python train.py --model="sound classifier" --dataset="short made-up English sentences, spoken by a formant synthesiser in many voices" --train_examples=26041 --gain_aug_db=6 --noise_aug=0.002 --time_shift_ms=50 --input="waveform_16khz" --targets=["sentence kind"] --num_classes=3 --arch="transformer" --norm="layernorm" --norm_position="pre" --activation="silu" --mlp_ratio=6 --head_dim=32 --fused_qkv=true --bias="all" --qk_norm=false --parallel_block=false --inner_norm=false --moe="top_k" --num_experts=32 --moe_every=2 --expert_mlp_ratio=1 --experts_per_token=2 --shared_expert=false --wave_strides=[5, 4, 4, 2] --subsampling=2 --layers=14 --width=160 --positions="sincos" --pooling="class_token" --mixing="mixup" --label_smoothing=0.1 --loss="cross_entropy" --residual_init="none" --optimizer="adamw" --lr=0.0028 --beta1=0.95 --beta2=0.99 --eps=1e-08 --steps=7000 --batch_size=256 --epochs=68.8 --lr_schedule="wsd" --decay_fraction=0.3 --final_lr_fraction=0.01 --warmup_steps=1400 --weight_decay=0.09
Rows from expert 1 of block 3, named by matrix and row number. Rows with one number belong to one neuron. Each number is 500 + 25 x the weight over its row's rms, rounded and kept within 0 to 999. All counts start at 0. Numbers have three digits each.
# up: expert up (model.blocks.3.mlp.up, 32x160x160), inputs 0-159
# down: expert down (model.blocks.3.mlp.down, 32x160x160, transposed), outputs 0-159
up.83:522514479520487500501493485475524533509486543526533517404469464507457472506446510504465511521491514484502522509487514500393495527502515487468477529512527494497510464555538526519485491491489512499526516478530512512573559490457497511521507485520516489525480521534509474495524521499528491505484496509465474494485522513494485520503500497470503502483510517510498488506513512447491453495455480504519506479512525486502501475479498503485491547510465496469481502540489512476497448518513501
down.83:517505486495463483489470547488499491497529530488471495477491490492480505478512475527518495485503528521514529468454514536514529486487546497483483524514527548442522491483472452477496527508545485459449496477520546520522476505470499515481470494495512476483519530537498457483496515524494479505487524485504502461497567502540531514509479482479487552482510487501490544502544478499511529535451514501505493470502458504523465475500470491479539515518497521462498489506520522547500466570520512
up.84:500535499503501500515499491482531520506499550531516496394523494473477474499439515501492480507491504491525515481473516503415489517506448535458464521496514497502480489549550518511500491490503509476531519509531502508536526501455505498506498502528477450538487502539539486502471495492508513473481520542507525501525517512519477505545491522472511516496528494512492497531496534421479458482487506512512495474518525514494487473503464499495500542513477519469524471539497476489506482498504511
down.84:507506494462493512503472498484510497455522518463466468432478510459460532479501495510523501492496529520526511471468510503506518489496498525483485489504532556465493481516514477473446551501514491483453480501516546511556524497475510546508504506504506456518520519542522457489498502506527508495491505488474526482491565497526494503519499502478512530502536488499493518509531477508525484542450483518512500443495480539489441486465473509477533503521505530461522476493501522523510462548509527
up.85:507499492492516544505480493519514527502472502551534541473471491519475489496495521485478475499486514515497547511481494496481495520469482461482571547505518524466550545488510502498477454522518463528532498522456508545507520507459509486491544513479458503514476490479520495565452480483493477539508510461491516458496521488538464505523523504468495524452489492501489514468482503501514446499488496517498457493478540482510525507491506510447493550522491504486501506498496473499524533529507547
down.85:538501495501516501484515477528518498501460482508453529482550458485564508493505460500459474486503472551530492517474526525542530464535512462517485493491488513494438529527489471456508495507495521489491449467529497513486524502509471482476515509482533479476460550541510496512523509481527462474501464482473499442487489463475488454499495507540511501522497491485526484510499487506483534485497494502483481455515503538509492515512536464488534505530542511456474476504531488500457516474492513
up.86:507478501488505483520496546530558522492481521519502501534529509515515481517554516467547488475502485519499507506552475510508506491511507547480526546491500500476493482481521524499508491500477520472515498483523562490477516500468499525501508508480478501469560526541486477508516506529478493467505484460444509469527507515512466463480567548485455463494465515509461491465541486547511483456502482517513481475518506483474482529487505488490521498525511501496488528484517528552520488522558526
down.86:508478475510512482502489507481494481534489477472510497461510458520491471509489536507519474506541455487497445475497538507447470517523507483539456500515456484534484464506524461506502484545473481488511463492534476521499471515511515484481483526465523534533473514535503573479480458477535506483500499485491482505508491474511462503440502507500557525475519503477527521491450471483497472507531517527521496500500523532512544538492537481492514478475480470513469519500453514478533504472499507
up.87:537529493542531518469468452504482551496509515523493555426505476494492463519474495446493513510486502490489546469457502482458488493523470491487465555501483499485533491480519463477511546482533496501494532465500544474515551521513494500504508523467505480526481512523493478531520451514516467492486503544503488500492510497475500511528508544508545528450509511498503533517506525466494464502500519493480487508478529532539492499489468483437536509541513499485490505488509483493481526510490488
down.87:492469506473499479507488519512499478447550552459495473474486485498490476502479489518544486520481526502476514525488506547431556481520496474536455526499504517504479482520538483480461509531494500478484502490514512511519484491488507520492472481486490495470506496523510469480461521461494490507481542499484521489474529467552483480550501508515553543531501502504579518518512503483493495457487506543513481482506532549509536494501485541495561510504487555502500496502480525511488497530481511
up.88:533515516471490524521456483510501493514508499520521513520493460501462517482504466460472494535448485503473507517475506498516510491465501468468571511503510469488536541500525459496492461468498502575488490529504496513496523471537458484496539504508473477497510499479509499491532492495465452489531471476494460506523491487496473530530492499507484471451470509494418528489458499489537466516503495501461468506489556492513503525490502531526467515488536500501477501454512500458476519495501510
down.88:516492500474549485524514491528504539480492475494493528539504493545518506494511522489458470477495461466471493487495488522536448459498472502505527469485507488533517500421516540503484471477460510530451524491487489505531457496509522498517468457501530459472470514503487537488513562487526487443491479485502483516502508512493476514497527534484533473537519471486519501536505500517495519510499530492525467484527536539548494477475489485477482507523503475520518472499490486492430522499494468
up.89:503471504513468516475483501550511497496494514511490521545548500505482536512491511513507478498532527461457437478508470507518466473480514548470498548540534523480529519521479503479461504465503499519490504500512493481530528489510508527506534517519509525484519491489482488509492468485443483497508485476533462476498533499516448504499517499483483496515479492526478565495481509515554466538479474487487484483463538500528510505480456487476478502487569519464516541510514471466513472463510549
down.89:473462469463510490489556487517475491507495476508469514527528505547488498469508508517514526482500454526468493536507495528527477518453460520521467497476488505544457516476491518519519479465471468523497505488474515520468487517502488498515480482483505529478453508523470536484520513494524472482500526512502533501459503529515463461502533508487573476512537511485547486509472494522526504457524510499511422524497534496448482524495501494486506471445488480507466525502506523527486512473530487
up.90:501531489524490519510491508493515536522487514505516500375523509498504516501437476529520503531493494501509493489483520491404502542487515485464496506505533494524530447581561485490481488490481487489500506498536531521519496508491538524518464494501509490527492510528504495487515502511526500486456509519496520486484512487496519518545495500491512495481523505539500483523517493454486428498464514479499500497497502473496508471491471490503516525485454476489520490515486461520515493524509507
down.90:518514504491470507475441500503542519462524510474479476465483521499486525494474474517519493520498517521531519461459498522500527514504524472500471482502494539491498497502475496459448486503520511439484485469519541479524507512463507540494499484453517478488510530544525470465465516485496535498486521485461506462475536500537489530545507485446511535471523510491507506494518503494510466486499473492504489492522501515517469470465507498448545504538533547451541484518502524516520466541527524
up.91:477517502524496512462510497482523516491494542519517504430534498490456453503466500505466529482515486462498487479469492523411504523491479494480466518497501499509520500536572490522503496493517489473494510497549508488557557499462500512520460508470494481558438519476502478507459535490505534494492529530469503495504490496504478507547487513474518494530521500537490531507529517453516463468493482471547508482494511520500486491499492486478484515466500523477487490505475515487504485487526534
down.91:468526480502499506470449533513511506482478546486479470469472488484517485471486487487520508548490529517529499498440491524496530516483511513488495502482515546480500505500506492473470550529513528468486493476483542534550523480504512518506478492488468490521535510562503465503466461503515522486519527454488503492454528480490484522507495493470475517473503486522501470511515453499484528548469478517453496468501473548486484496477496528525518496522498534450524504518507500538524472579508486
up.92:484503456519506469520524536501509504547568515511484497468520490457531453517449535504523518484488512498511506516523478519494544518516486532505511504518472444537491529473534525531506521493492503505479496466507496495484485499511533502470489540538531515484527502509499549511505509495546555495454523500523504520499448526558504503490497509491503485531499534496462506507502539460496491506495502519498510500538460438448473491563519493488522479484507470476509457492517500501525491494479464
down.92:505503472481550507475503513452510488528490513462505457446501487471491484489457494531448511427536479490510529519469473474481523503490559494493472518461491498496493494473496471466435504484482517478466521493496483487558510505498542511488490521493510454490516484485559488510474519514473501532509511501511520475495495490504478496496496448524507503477520512500546518567509471505521482454466491483508520512507505515513489565468510515499518478486506473484477451502522469481498519526519509
up.93:466484512465522460478508495454552513536489492518476474486506531512518493542497483496521449498491538451502474453490491485446491520519460502537466513498523495513474470445471495518536527467527522490523485490525496494532472514489539534497478500541499533530500503509505444541460532536560491508491462563519488505515514468543529531519506506459523474515474504495504496504494503498512491482492479467545487510478491499510451491512502511486517546489476515469517515516497492471493507489487514
down.93:521511508514453523476505550461526506482492538477476474470465500478472501464493492519543498493509512496524519484472491503505493513501510496490467510540492516479472481520469461469434514499514455451501478476518501503503496475463520549517468498497461496482538514494499466502456456506468554507515506544477475483496541460484524487471483484489511540452475532510501487516498456471449512521510471532491537457518495502486481478481528467468545488501514485493533519488525532512485499474527524
up.94:509448500509479466544496455514496508469504502500503524494524479472486502482499479483463504531483492485479482502473488500510474494464450478427515488524515474513534516469529523500514502476490493568507505511473485462540492508509491467521496525468504504468526489422510497529532498509473491553500519495481532520496557497492501536511504498489473486441494523510445548499456480553542478528495475490475498498498511523495491523465469521488510494495499481544459496493487537492525519511483533
down.94:537502495453530512507496556516464530529483464518495524492504511559493549473513499539462474489567486514495504504517451465509485493465510497501499518512482533527493508458476482522514490522472492504478472495496461505469526511505486494475518482495489503477504506481533501520458507506532511447508514495463452519518513511529428503536506511483580530529490476490518493523519519484483517503503499511528487479502547533473529509497511512520536490520514483508456533498530508488433516507494490
up.95:490521468475484521513507515456518501555537480481515481484515523491504463527472533494546516464511490490493505519516523455490492511506514445473452539495538458535494476505545507515475485539509477477551503504519506481492522517521534507468447528499509502512494507503540529526467532504518515486467481532513505499481523487498494488520490492509494519524461525512481498532534536462487462474577488532535457472535467499515492456513477472492509490465487448532475495515483499499513466502508493
down.95:505490489521494500478516493498487508529500511494547517488499507524531541492530525450495507480465509518516511537443487498464492500523516464496484473518479541467511534475524503553498487518523493492491493480553478508546477456486526523511469501510462490515555484523509472516461498498511512550492489474441503509534498516503502503472463463463486535502495525488478474557482533500470533492448499497475526532512502478475500500475457477559426522486483487485507498503501488535472490498483482
up.96:514495511501511518532481484503492513540474461530555517504493505532485541496507478477467527528466487507513531495501507484500507492481516440468508477501521494446530564499524478500496475484486538493494495502452505526490516490532507490513545470527458505513520494477474504476536463513455497517537481462469507517475535465458511546514509499485495498423534514484488507489518496477507451474519440561504490492531553513541502470504519484474493513512534486503472508476514502500516483512507505
down.96:513534494498517500514484489490496518507444476543496540496474502545529479500478521501474500492551477502511514475513502509518527462513469481506492478513452515560456503466550493493506510483466511518472557477506486493510500500495478510473520480510496484493503506529501501531481562501528484513487480498488472470469528498506483514491528475534512479488529449484528483467494477488531506451497468486520507491484537478466524497498523454507510510443532531466516497520462446502419502475516534
up.97:502514472475505480493443487499470494505505484528519557549499486504467542473516490477491491553434486505473481473516505514527498470467495467490545484508509538497543529498479519467517501508531485546491517530449484515521518462513511483521537496513504503496496500477503515542500483530452489492554478486472499521510510475451485545509508462467459509462506500522472521556491498500528474521495471492459497476498547485498544477506499525544482505491526507507488511462503489455468490510484510
down.97:496489477445523496497538472499470502459495483475485550501500491511497474509492534488450450475517470494452512520506503489533503467485488527514502524468487481531469491428476540519521488469433516550500523504494488493490512495505503485503498475537499512461456524509496515521534534522534472459472454500473490509487479521513464452496509508472500483530534487478516500525490507493491546457503505510511437505500528501513540508468465505526505521485507476512525492502504493489441506470506455
up.98:497439514510501517540535509486521502524540505495456487498500498487507484565507516457519482501474514512493518507498458517508542549519518524521512463488484528468447509492492481522512512498537481501517485531501500519451481557524536469515488521507537524459516473526526514508499487506479524501494502458490512498463461519545525451479481479474482502506483500471509445473508459516496525508507532498476487513487484531464502506489509491510519433532505496545488503516512540555458498487476467
down.98:488539556520527504545496488494482489528447483491509512511491511482508517464502433474480486546497487479486526490530485520536465521479499487493492515468501502487447513518547480458480506488489522496500480529483471478521508478542485491491482510521475531501489507447511549499523506486475464536490480488466454563502516478478474530496478489514480499480467472508465498505507494478528483501514546474528559493483559481514519524531492486538470474520463486455487513523473477505493456498491496
up.99:531498517522480506509495490496541513488491531498524508403498489510473503484463486520492490525494508507520509463449500491384496531512463518496475526493531522500515454550546481482497513477503493502486513495514534495562511475464512499536506510503484468530471505524526527499499480501531509483490491516499511476499527506532494510553508517482512484496518492526480514497518529427476468498479501497496509485498521496505500478493442506481506544477474510454472477521497509474528478516516522
down.99:515528492494478514506450550471537503472531528494474470447457506453501502484504492502530512505488540531498509481449519520506542508518528537498468518489514546457502484491506498484482508486505508476488483469515530531556495499467511531497507491471501448513526531560481456492513498494500498471494505484484494467494556500525515513546498505517490536482531489511472478492511471507476479514473493502510474460492495537496465480477452525477530511531490536462521489503507543517525473557490539
up.100:515524484507489500531510488472542500486503527487497513432501482470498447543471526513462510494505494475507489480507500466439539536550471494488462495514541480531512477523540514478480488492465496501524535472517526457496526501499474524509519538509490490525495500496525501533472508482543512491486466543561517513515516476518463515531496479471495492473514490523495478551533506468499441495513499519525515465484492530506508498488465499452512519449445479500504486528489458482516480496520471
down.100:507487491508493516489487533473501471527470509460471460448518485498475523463532487512476519492492530501526557508464472534507527473481516470499479486479530587468502505522478469460517470480528493484469508488501511509534494488487550494505464484482473508498487503520519446514507488507487498483466515458452485487534545507528498507528480500498468555460499502498475492492509497514499516537453485498484498457512492537460471482476488505497531474521520522460509483505499476552539468541483489
up.101:515501521548480508512480492513495514482480483512525485483493476483452538480513468507461536511483514508484523458493544491496511459503533499467532520520538527490527536491512461486495494468530536491460486495491500487498508483477537475505521496459453481499512460471521453482498489533508469543514488507456549526487472474495528537491494527475470488490479534508496538506509506514545494454498427488485506504467553484505473512515519506487464515484532514458469463492504474529518483543490540
down.101:472506530491506528461522514523486509492486486514484529503501491564482508486497517515474490486504488523486508514460490485489437437486493545544495504527526535527450479444522481514517492485466493544462480479514526508474477531483487524542502477522521517494481490507481525512520504485457540467476492486477494479503474471497485454518527533474539504491522538504538511492500512499560502509503492531524481495481536508508501508509530485493546518470503509529508496509544489436428515486483466
up.102:468495500515528452505480497447522524510524516525509483490490448503482476541465503516455497460476499481457494480513464474487499488500450466454524504540526475469532495498519493560502524494487466512494517504476502512505534480531482488510512516456479471467499472494503521527506496506482503486512493517541473501492549508473471442504505492488488506452481484501474543493484511489489471478483505501442470507477532448506501535548468497515488550447519504505475492518456543471514498517489488
down.102:475491530491531484507452505544487498478481523554458497507520504537523494485463501493478499468521477525476483480502493488467428513494520512543513538508484450486480485454508506519508512483469473539525503444514512474513512522477498535506504484528538476525455516555541466493493490488555496505517492480480479530504485515538487490494518477494506474524536500494532523522495512488476467528446520478499487512506497470453513460530483485492482546497501502520461470498512458507473533471464516
up.103:528536515498506525547444479496472530551491475515516512445476457525529535463520486502531462518476503503503533512506532516483510499492506492483490512506519510468492507546479467495494480452479512509451542506538505513495526473493481507541491497511479468475519536495494497471511482517476514475494515486463508508480533501478492539549495506521511485493501443519486496545528474469510530492495455509533502544463498523469491505458534530515498545523501520439459520500521487480532488532511530
down.103:495519509499461525483522514489501513433526475493487507497508515520449496453493506486512454506469543511523447472502508518508501476533449481503499487488483505491476452557508518504510496459523518516500504481477533486520508535446523518497548485499483456496479468542472503508506521492542491502512430539500483521469527513467448484538492525508537495534554529509496505461486493518490497488467501510534505494517472515495491456515500496496516527533484489439503463478495519472481477494487518
up.104:479518500535454505511520532498549520477466520490499480483499465521498487544461502522513492497455491485543531511477547512443505524534471507504489539547524480510515482528551490481490485474494484499500543495557530477529477482461472501506483480495490479530488527516531443496486512505535479511489503533461471506508522484547479524512537488479556503503547474473514507484531500495506446482504470510496535479501494528499475481497477490450521511522476516445503484477502509514494471531508533
down.104:532494495528469475488511538501507500459523515500483489494486497498491563535531479492498486527478529529528521503484503516469510501479508477539517466525512498499503509539493458442460516544492538422508493483525513512489460520514495540497511510442491518495543519540511483468505499496500547479520516458484512449478520509511523515516486512488503535436513525482510464509473464524473512511480451496487487502497467559535476482484482479513538517535507519518531503490546494499506464512493515
up.105:479477537538477453464487456478474511535534515487509500518502462470489504524478493473466502501458547522447485505534507483506503450509474442474501497503544522481521490507486505491475492493496515545514490485502464462495522469482481462542509498450475524502479479474510485516462445538483510490493478438517486487471501499474476541508488497508476479508471513476462518496465529520513496510479491534476527502496512558528531540522528505505442518497515533505465495505507484478481496490470515
down.105:505460490493556502508515481537470512515521507517491554505500475541521491490509494501469501459537462495488458496481481522508465456509508522522544507500503514518471487429461511473525473441502544524526438550495518505472525488506488475512539442513496501483463507499521498530499484515493485497548478487502517492502505525491463455521488516502513465553505537500517483541504532498484477508496509498491483497488558502511469509471491530518467491486493453525496535479537486488467503489472500
up.106:510505491503503536530500476453471520502531511453482499506497520496541497510502513501542512491492549513521471480565511490523533516499500524487492485499477466519453518535535496483484522468516514510523490508496479461482483494504514482453464514478509519528484484463530487504541512469478533500468490522531475491497442504528507446460483510495481495503475510476519526513475534517419551479552521493514527522502488465471485518457519552517498529502477465511521480494482469476499477476525471
down.106:452504543518522514498459481518499488497475459533532479502539492504480502511457508456476521510533459489485524475541504510499557500523500466493510485524470516463485509540512489508508508434506494501525518513471490543505552476500531475518506510533525511473555507483530484542480464485474496506512472557491505541517476514472473524497498540515434485466527516515461477477474493519474485505493531491517497508516510473500501513497526508491449496481491462502490478510498505547557473515491524
up.107:501455491504487475506489457459518554523499483533519551458490509457459454498480470456498495456448531546480485510498524498472530493532515442508512501474534475534537506512531488488504493471538462505479519494467462496498527504476486487512519496493499498535515536495487538501523533484501438493480466468499495473470496514503485501494482538490478504501491511498493478486491516491485494507522472499515505506501511496467496495468471491542503534475426503452470481485498546463512481509546523
down.107:516524518475541520497488506480492507522490497521492486489544504505516503537505540515438479542516506512537472502482500485487501522497538483512470511502532500485483469555473482479524568483466524549551436514525495513529500497490485509488516489506502467464494474515466471494500524484538478518536495507431538485496513499537484503570494487491529545505491485514552468453530517530516508487472523514523507473492508518528482491494512519522549460501495505507527508467501491513492472511466525
up.108:514534518473532513558488499490496479560455509467554544505518501509490513488488485523491524501470486514479487499504482536470457516540523455506554464513535477498510557531505462483474484478526549527463536463473485504515534511502524462488514518488487486521512551485517461494526460479478503475486500509488482496503476491508474508517470500504485441508487502512513516509500492463507510516473482512442460521484509495510557516500463464496449530506512514479492461486506517526501507481526499
down.108:480487486457488494492507464497521508481504497528455555513519480531506522493509509494482486461513489467467537527459475461496482495556467498509540473464497536470478471510481506530559520477468502544512499503505471494539521506489509477507521447508543529498460455511476515476536503512522511493478500487501509465508515493471498527527493517503548438505490510481541496482521543482498528476465525427563507509520477540472483502492513482528502532497487502466489487501479472501480502492496497
up.109:478548506505500479506521513482521537488479528512482502434494504499524455537501519523487523488475472458537530464487534539409514541504502480479514544543494505504542498519532480509486527441492486440543508520478503492516485513459513507501479506485515496509455532515531480486481511529541522497485516523479496479473530500499496507513508482502506509492518481510491473477552471475477481475487495476510488477520509521535509520483488468428527511504452533483521476499520491502489509524502525
down.109:530512505489477494471489527469519509514537518471492455458513480472523528467511458511492521505483540524526538505492490514445550469500526483483487500533523507458501488527454499467482496482507474458490476463502480496533513523486499511508486485450527490510542513514503460489492515490470510511480519497487481487493551467476492488511521486513471511433501490504503469474498478474503499515487504518517495491510528540523502505505538512473538470528513526454467511507505555571474462533502564
up.110:500461497492494545493461494502529515450487473510523555481490477531487481491515483505473499525518508491516508475490496478505517471527481472470524507533529505460554527498468463525489477464512502550506557519471531488539531461488488504485555533528492511529511455502515458495475513513475481538503474511481471489480536508468485567493507489495472503514508539496475522534529514515501494442523461502470495500474529525498529520516502519462462509468523487491517514481452487473517484505502534
down.110:503503491484567520488536512505496510504530497493446495489437507526496535507473472535467478446515460519492511524530519486507492480492491486487501504522422544504506460540483494446489522510474491504442480459479491487538449497526531474499478520514520547453462518533459499493509501477477511501505497474510504484481478492495467477508513487491525513549519472481564476486492463513490512513507493513541492502491543538498489497517504514526539512533521500515515489512500484505474497488461527
up.111:510517539509530497484460504512463528477495497495535515521507453474495508489515504478459504519470494488478504464490502498522530505452499452527519488498529503480537516532461464493490518500515513516468475513458496510496534503519489488525542531490474493506507516466520464483487490505442457507483518448467523529485492492449491553494525506514490507437507497493462538559473500513526527518500481481455448484470560505502487525536485495525499456494542523495470500466473515501507481523499487
down.111:469480540469516502513498455505484505459489474553504541512493478532466486501523526492442488469519483483484544500464480516533488469538499511528502529490465504506481461451478524512499479487471505555510540508483513515459472480473479437528542484509563530483496488519523525506552569498498502500513472503515479506509504516534479487496524497506514476536472504537522500499478506474467506482510542494503463500510520493495512507479505513498492544511467496469530511500502493468475515480498436
up.112:522470502495521486486494511493510492511461484476506489457480500493464529500531463473476513528489495514518498488481501490472502497516494559493520485500512482505548522498544476513524501470483489510451497524487491508534523505504492488513540478495510508460540512415529499537474471502440480498491498490514488534474532520504481550498530498483459462472537484518450518498498512494553500504438463533473516495468550538500518504496514545499449521468513483470473497483489509473544502487537494
down.112:522499487476491507453552488569563511488506504510449525521513470539468478514491501506474470494486536513539490460466506488531519482477474510510486490538462508526509471488509486455501537501446492558493491468483508495530474495480489489464501452504503503483487502498480489480538527478497471516486461499520504509518518549481475487535516520509526525539522452509537510492542528508516526515473532510519433478505486523509535480498469457521501501490499471500489522528480524488461484494493485
up.113:537515487523504486544487468455546514530492518512503508431504494493478460491453485501462501520494481496518498482471488461388542553483514530489468497510509508489509495539562508549486521492487525461503516503515510489517504473466507456498498511501500482500473472499548510509484518498544503495479496529488491494497506528517479512559482510502516480489522495536490498475496510478476451462515502517491513494495499552476523476508473524463485526547459495482502495512473519516519485509504490
down.113:512513473500450507512489527479522552499506504480478479488500490488493546512514490522527488508489538530541497467448495495473539503486490526496511506513535523468510502518487483441490485487505513430516511459513548507520498533464499531470515507487491476513518530533504465511513499490470513537507529465499500481478550489521493509557509494471498557461479497485488515495533481493516517543451498506518510469483513541509472472469496515466534479510501549440503479507510538516524460550497516
up.114:515456490524515534524477491461479542472518472510495495532499508458516477549455488454533501505460546527498489487505499506541514502514504480481534498491424453493502517528512470505449502524511500470502507514509459484443530509520547438453456521501550527501504500501530517532534473521492529524495494510549504483468474525481523485476452540501501516521473501504533498489514492515495533521517477489474484489508476485496501495526493509468486516475524468523497469485481473508497497485498463
down.114:449487532494516494529499483528472498478480476497541496530511481544517490483521478504477495477449466500495529518522516491522535523505496469533531508492501468500487490493466508531495467499512505539522544521474496483517517513499500455547496506509533534494517457484533462558544483518475515518523444536527487550497496511445518511480444530538433468472481504526487509504508500507501481506498525488499540536495480477488476471501505484497463490485468490493488540489471441512526526514485502
up.115:506556525480527515519466485532508503490492475523541550484512460496491536505468453521472497559464497483489530491500490480543491500500534462483564473518489511461536519517473489468517486495505503538504502536481462491555528501503474489502518498532463501499539511475515488513511486527488455516552506477478523486503490517461508559506485499485510494443477497481459529536477520496525477500493480488468478511495543504530521519496509486517452525496517487522492483448481517493521490542494481
down.115:490530493485525499465547486519529482500485517514529516528513453557472481486518522500477458450527494475506533512487511494528460431551494494537495528502507483523476485456491508495517485460487480525483477499486484479502531500492464469509523462521524503453492487486501508473539498476545467470501484531497471528463492489484476459499538543490507514515524468483567519480513497476499512464511527505536503500509525512505515521487530477476531524543496471497526500519513484459441478510523508
up.116:521526474504506536515450517539524493494496499504518527437475498508469501455502459488488509495474487501482522482444513526468501486476493513491517541490530495432534519529509480502519483466498509516468503473451503533549530514502492512495528497526470507491467510470512472484505506539507520522514512502454501528507514492478462537515480468528499515475516476566453507486490480466509488521483485533490487554470539541505536483483505533469473526481513492519472496485506493528559503544502522
down.116:490525512497482476471469463485498502464525484541471486496534528507473487476487509508528529518487468519514508469481500550507475505548450491509541528488522528514490491493510465481523496487471519529490522457491542499510468528476471529516562499468525452481511521490485469504543474517501528482459472497494486473500515491484487500555521520484508498483521494455480513480500507502478479508463505522515455494464450516508491489504487424498482539518489497482444487546475488445472496525510479
up.117:504515481480462512479487462489509515506525521502483488484514512529520458536558517518484511485512511481490486507491490464465494462511481487476453529493523461509547455524546505528454466486504493497525518509546512482546495462466484529526502480526489468536490507485478500497492517491534503461483530521524493513521511495531482490520512498506473491528483505512511525517504529435491460483563477511487461501496509521492485455496523488483499474448503505442517517561466486434490477513517513
down.117:515454456501472469474497526495464459527496528459487505500503475495482525459506475481518481529452514531524548525490526522543542521495527473516517458466459534455468495490528508491520512510518509453488509448488515504516460491496535534520486511505475487529508534514513498501513504488471494511486508464463523501502520503481552511514480507494433535528527506512482505515461486523514492511471505545450485487534491494514490477476475489504492493466505519452522483516486534540486489524453464
up.118:497508442529470471476497487478524478478501534486497473537511496492503500538479558517517519475511484491524499495476545479468485564501489491493453503521533503527519485511501441476488477479506445513505491541498559445540519541470512531494475509483506476498487518515504479517450497524534501496479490559513487491523507451522479463480498509517508492474508472501470542470538529531486495508516515553527521453488499475523496499493471499511504504537495515480483481492453506497506465521525527
down.118:535526523507495506475465556501482492500475503473494455475504493508513499485510445494516480526502539518516484468517496499471483551458522482490465491535475500487483495523501489459496517494518468447495495514492460501487477478512523530492441492459505496540516473511533512479510495506502534514475562503454504522501511487541518469461485501501482544455491467485493495504496497474511515556503505475463538500508530491447503476471492531510527462522511500490524487524526504575480477543535485
up.119:486485466507531487486445527496504494467506509529481535468495541512515482480511523524518499502525467478545518472500535488483497519495484520481429527535490487515524439520515498536470515491479492500538526482552522506516504535495464511499460532504478481519506531493538529478472530506519462510489508505504507485491523541504479500538546498518562480529474485488500511509508494474537486515526501506505505485487505503473468477498472439530516467491467535470472504493472519514557520527498566
down.119:518517497528482484503505491511509516509493487483472494498475475508517503513501459508529461571500523523530529490498494510507465471499484476491468480487534494497518511559529503479511495510522492426470505481490529497509472458523510501476506529468468521500515533515499449507451506497516481463521526513490457503525497456530464543473437509475490509493505536479471542491486536490485486489493536529511508486520461527443540510490466544486511481515479533492527505538496555491518509542474482
up.120:509524486489535479482507527483518500523508552518477480477533561473521464489494509521464513485533485497478497472484507499483528503514501535458444492499478532514503478470498512493521526464459464504529509499499527512532495515472525497479478479516531497472521477474488523497434554513537512479474478520524523509510498545493533458516536508533510474526482493504536498480517520465526454455507527463519495482474468449487465496487509454497545519475461479514491509539497520454489491475492520
down.120:509491477533514442514498532439462485551480511483502513506497512487498543517507479497524483469512543515494503527436494482515489545471539466508464477522492539470538529491485474494469522540556503449516479496546491490517467502479519529492495513508497513541476486503479492477491494525526525501485524465507525465505528530509537504530473444514515585485483486509519495518493484514526510502480478495502520499536494474495475480506516461508521494506530499484511525519511510509470555530484481
up.121:496488512506537510477465468506465505513501488480499537530496486536492498493519502445470530508509503476471468484519446474559500495508493463492530458522520509457520545488499484471503485524512514526465492513449479498538495485497477499480538534494510507521523497436508509531526498490432488482533491500450505499496511509474461558478499526500484481497483514515480518514475497538568482501496482506477484495477546532520510495479481483471472493515480489481500528515454447492496530490469548
down.121:508507491508515494515525453527498514482460535491524560538500466528509480461525495512458480460506482485442506530515498496527448473514466513533544511500485500539476492424518524537517446499500494527479527511470483530519479497513524434529507473533506532470486509502483509474498512526538503477497470511534502537512508500481476464478529482465533474518508480518533523532480509507483525497506529496496470510520506501483537516481514538531489505503514485486506503477494492471443498465460484
up.122:512511524475502544523483485520511474488509535523525537448517486493474521484481523495467533506506471533491465463489506493468496524526463473455498502528533512477562525467538531508483492448486495510501524526464527494493535499481506511517511502508517430514482480494489479549475523515486494528548486481511524494501507498465493537529509505485467466523510514486488559513497516498543457508520486522464467491507501471500482487516488542492463532448539514487515529474530505496520482482553534
down.122:473518467446508491524498520528523532505499512503453524490485487498512482493464520508549452481533499495449480519511514516505473467533457485521499496495508522535494480461470483461487487533469512479481482471461478472515493492494473530494517476520509442494475503546500495488567488469548525489520494474483499493523508501509491475485508520508523517542555454516529512543500505472526480480479515537528442501513498522493489514515478453519519491482527503514537541476481488489436514520519505
up.123:514551465512459519525484488476504525483509514438486516442470468532479465543466541514474509514495475505537514500498550508440491498500516498503485524518524502497509490528506468479476486500490503513556516492552518493535514503491504517511514523499494517503454532505543485492442518485521464499531515485536500512506520488498514497501515505512535515533501499537495480492546501469516454466520521507545536523465494513501478475521469499456520548476471545458515495497488512476503452508538504
down.123:570505474498499471509475556518506498497515570448502478505477462485513575507510490491529492498481513508496519519467496506500535514508479505529457470500508491437506534488475485469487499476520504432479501477493530478549474476517484520507486508461487481497553526551512463476491483508476537520480528451488496498483539474513547512503479490494488551477511526493479487542525510491506500507476475507493528470509513516526514502495495522514505468548498484496513510496548529529483502516503506